From a checkpoint of a small self-supervised image encoder.
Model: 5.84M parameters, 48-pixel images, arch preact_resnet, norm batchnorm, activation silu, depths [5, 5, 5], widths [48, 96, 192].
Training: adamw at rate 0.0012, 11900 steps, batches of 128.
Rows from block 9, named by matrix and row number. Rows with one number belong to one channel. Each number is 128 + 24 x the weight over its row's rms, rounded and kept within 0 to 255. All counts start at 0. Numbers have three digits each. After the name is the row's rms in percent of the matrix's.
# convs0: first 3x3 conv (model.blocks.9.convs.0.weight, 96x96x3x3), inputs 0-19, a 3x3 kernel for each
# convs1: second 3x3 conv (model.blocks.9.convs.1.weight, 96x96x3x3, transposed), outputs 0-19, a 3x3 kernel for each
convs0.22 099:143142144162154141168167143133116126112100147096115144146117110164130107160135106138144139125129125126130125174158134177160131171164135124118130132113128139117127119126125157146140145153134115117105148107117163123125154158153147149144145144135130101110144086093169113083128111094141114083144131096129123105166171148135167154152129136156120163166140152107076097103110125106133163132093109190106113168127151122092081157131068150161083122111108154123098170142098087065112137076117129080105147120112183140101189168106150107120152110157146122165
convs1.22 094:115107130110086116107108120145143147149126136151137147162121076195153088194168108134139133134132129143128125153107093160111097158135116101082099124107110134139137175141150169155142130141139147131112147136115164140135106117134108110128102105119154124116147114089139142112134131135157152152145169166147128088151154107107133132119115142145107141138109112197135104184130113199171160107117160107099142128114142114100123155161149155147122197164118208213144144174144141110137123093122122093125166101071192145093170166135109159109116133133123141146
convs0.23 094:094086115125121141154124141126114098122089110137114121166147136162150120147146121140133146147124141155142148146143142147142138144138131141133140154139142133125131099070081138120096112118113078107068155160103134144116147144150146143148141137143139098130138103142159129126123126115135135128137163144126110080153145086129154099109127102137135122135124091128143143120106137105090147118145102138151114125120134164143131172207125163224156143110105184158113192186135125107104153115122148112119124126141132136125122138116150162125141159156078122131
convs1.23 086:089105113098122118093120115122123129116102113138114130110113121118155164116164145124147136110146133103117109102098113123131138129152130097118122120132114112121117150162135145178145143154145154154126162150102155177111135127128139119139125124134143124133177148117150122103140157137177180144141161155140124121132141136140121152111188165130184164120118137098093111094125150101124131111123138098141160120162164081079118078138140072077106135135125150176140123134129128122119157132136142137141118132117130153156143138137127142120119110120124109118
convs0.24 104:163153150150151150120122147125122142113121138116130148139132149136131134145132137153154160153148162164166171147149149143147144142144146121107124154136143139119135155113099179141098147112088109125093149135085112088101181178182184183188192195192114124108130144114152137115115109134082081106115116129138107100156119068170136095122116078148114097110079075128141160129123130148119165125107065156126094115116122112112171120128137135149159119106123135125123147132106126143144119112130088093109131122143119111129134121136099132137097129156106120134
convs1.24 092:114108111127129119126125133085086112122123145157169159127149117141191171129186155133122131131121129124123125121135131140152147131154136120132121135152161137176158144156121145186178154198191141113146129160160143156132124126126130139137124139140114135125143177169131154138101141110121182155106166154143148134142176193139158171153155165139156163143127159077123129116172185114153143161135145135129148159147176119128117125149137103130134157185137127165156118140137121118160146145176139138163129151133144171167141159157105125128092135152091111148
convs0.25 097:173192166147166134124100103110109118108119099112127096126132146129131137127130121141134129143132121147133122184177161166153134147127116136140134102145158099143165141141128167136118164130103181159124150180119103109073155144143142133133138129127144143179171146129156121091134136117105128146073101154103058086142088103159157149163144129122155153130133120124076113095066140128138202096106110091120105102113109099120179073099143121148108127136160117123163119134134143127166103094130096056064102129163125129154131129127137120133152125121138137138
convs1.25 093:082121105117161144111152139120127124128119133135142148138143117122137130087108116112111142122124127128116111121118134110117144113119126109143142089118121089105115095148112095148110105172161131125108122127107095095111126132138140128136143142125053074110112129156102101107102134115075154130090150165157159141138140150104127142151163139156154118149142133129096154099096195123140201152153145141107082152120116113099137147138095148143107124126105104114093115119100154143151155129113152142122138142126100129156090117152115129140122114160099119162
convs0.26 096:094087120129121133150124147108099100123079098114103112157152138155148127132127115135126147147125139146136143149148145151146138144138132153163167142147150107113123095090082158151114114118120094116106173157112122138122146146148142141143140138141113086128148116132157141146127137120127145139134157138129104068174167100132129094099122095156139115110122056124123103121089132109088123119124118131142149123150190127128125170193154153168155117098083164157119183167137114095119160137144131124129124127129128129119114120111146165144119135147066093098
convs1.26 089:088106111077108103092111098134131134130103131139117134116099105137175180141173171142152139123144134112132121111108124131139147141156140102139132127129134125136123117152120157197154159168143158171141159145125159149130137132137135126138123116129124118146157144121163136093115133115152169133116135122158119117173141142177155171106202177142197180128133169109059093118106141115120141095132148096163175109169160081078089096141139111135134113135136161212180145180166131135135159144147133138154125134125146182171150149147164151132126115121138104125
convs0.27 111:128147145146170165129157159114123129115117105110108099086091117096100118100104126122129125131140132129137132134120110128124111117114107098108103107120109119125109093105108097102115090099120104114142114150163118146129108105097108107101101100096127120120123125122122120121128111095132131113135139113102117146096117157093112151119137142129171161142180167149188162151181141136163124132164152131155127122143107090110127131145153123144158094095126113129145100113137109141124112137121132155138106092105097077091094071091104108086122147100139166114
convs1.27 089:133104107121106113123103121133151127122126107115118106125123130117096101125100094129134126123131129126126123094081091093079083104085093120113117114101119113098115163157139164151129160144130143139166144138174155160173112114121115111117117115117123109140116106144136143162145144151146146162154155170124120119128096087116091080082051098091089138120137162133104107128077083126086094074045072087067069088064072129129134137116132145133128151117109149128117131130117113090085120106100119106108127123132127119123150147145138145148144137137149138128
convs0.28 094:147145139150140123131107105107111103109126120082099104128129126124130123126137121151152142139138129130130124157154122143128104142130110122110119144132141107105110149172159141163144121140113098105113108128157164145152151147137136128118137127110119129097141126085132088078118124132129111137137128156119117122139150168117130133114097145134133155161165149076087096094100096093115137092062144103097171129138188138118115146136131134187179143152128123137137121130119040017078043012104055063126139126097135131081128136085121130143144142152150135123
convs1.28 093:123117119109110100110118122135135154142137147157148146143141125148143112150135117136114097136123110135115112137122111144115097131107106119101103093095077122113106150135117126107085137109109118120117131105143135129162107107122103106117102115123150146138146101096131116132079105128063103116087132145116113116082124136096136152135135110177148126158140129137121156097139172143184209100110099105070042116087091099077090116134116112138148128137099121124088094124125150128145152086119127066109125101105127105107144133107115124117098120135127147164
convs0.29 096:129132147114124146099119135123138122142131121148097091141140136133143124130132106139139131154135139157142150152149147142134141144135142138142147144150158096097114116092107127133120129148108079125115120112127146125161132127131134129133134130136124122123147091111150107151142133124118148145096135116122103090147156097159183113090135097118107131141127166090134092115147092109122091143136124143142134143128120082142141118192157127187138126113128125131122155158138142173135144126125108089114131151137117144136133154139137156146135141139106105120
convs1.29 099:144146154132124155115135142123124111087120083146137127128124141116140168098141159119130130125126133115128125118122132113128156112145154128124127112113121119124129125101135111097125108113143108109108112141114129148104129138121125144127118126113152134130139127136111096096130142144136139139137130129098043093119071111140098136094150141122155160083103149129102161115120193152144203092110134090127152105143162137130137131164184071141148132137152114133154060106104124128120129127129119124142104132152119138155122105149124114104120117100130129121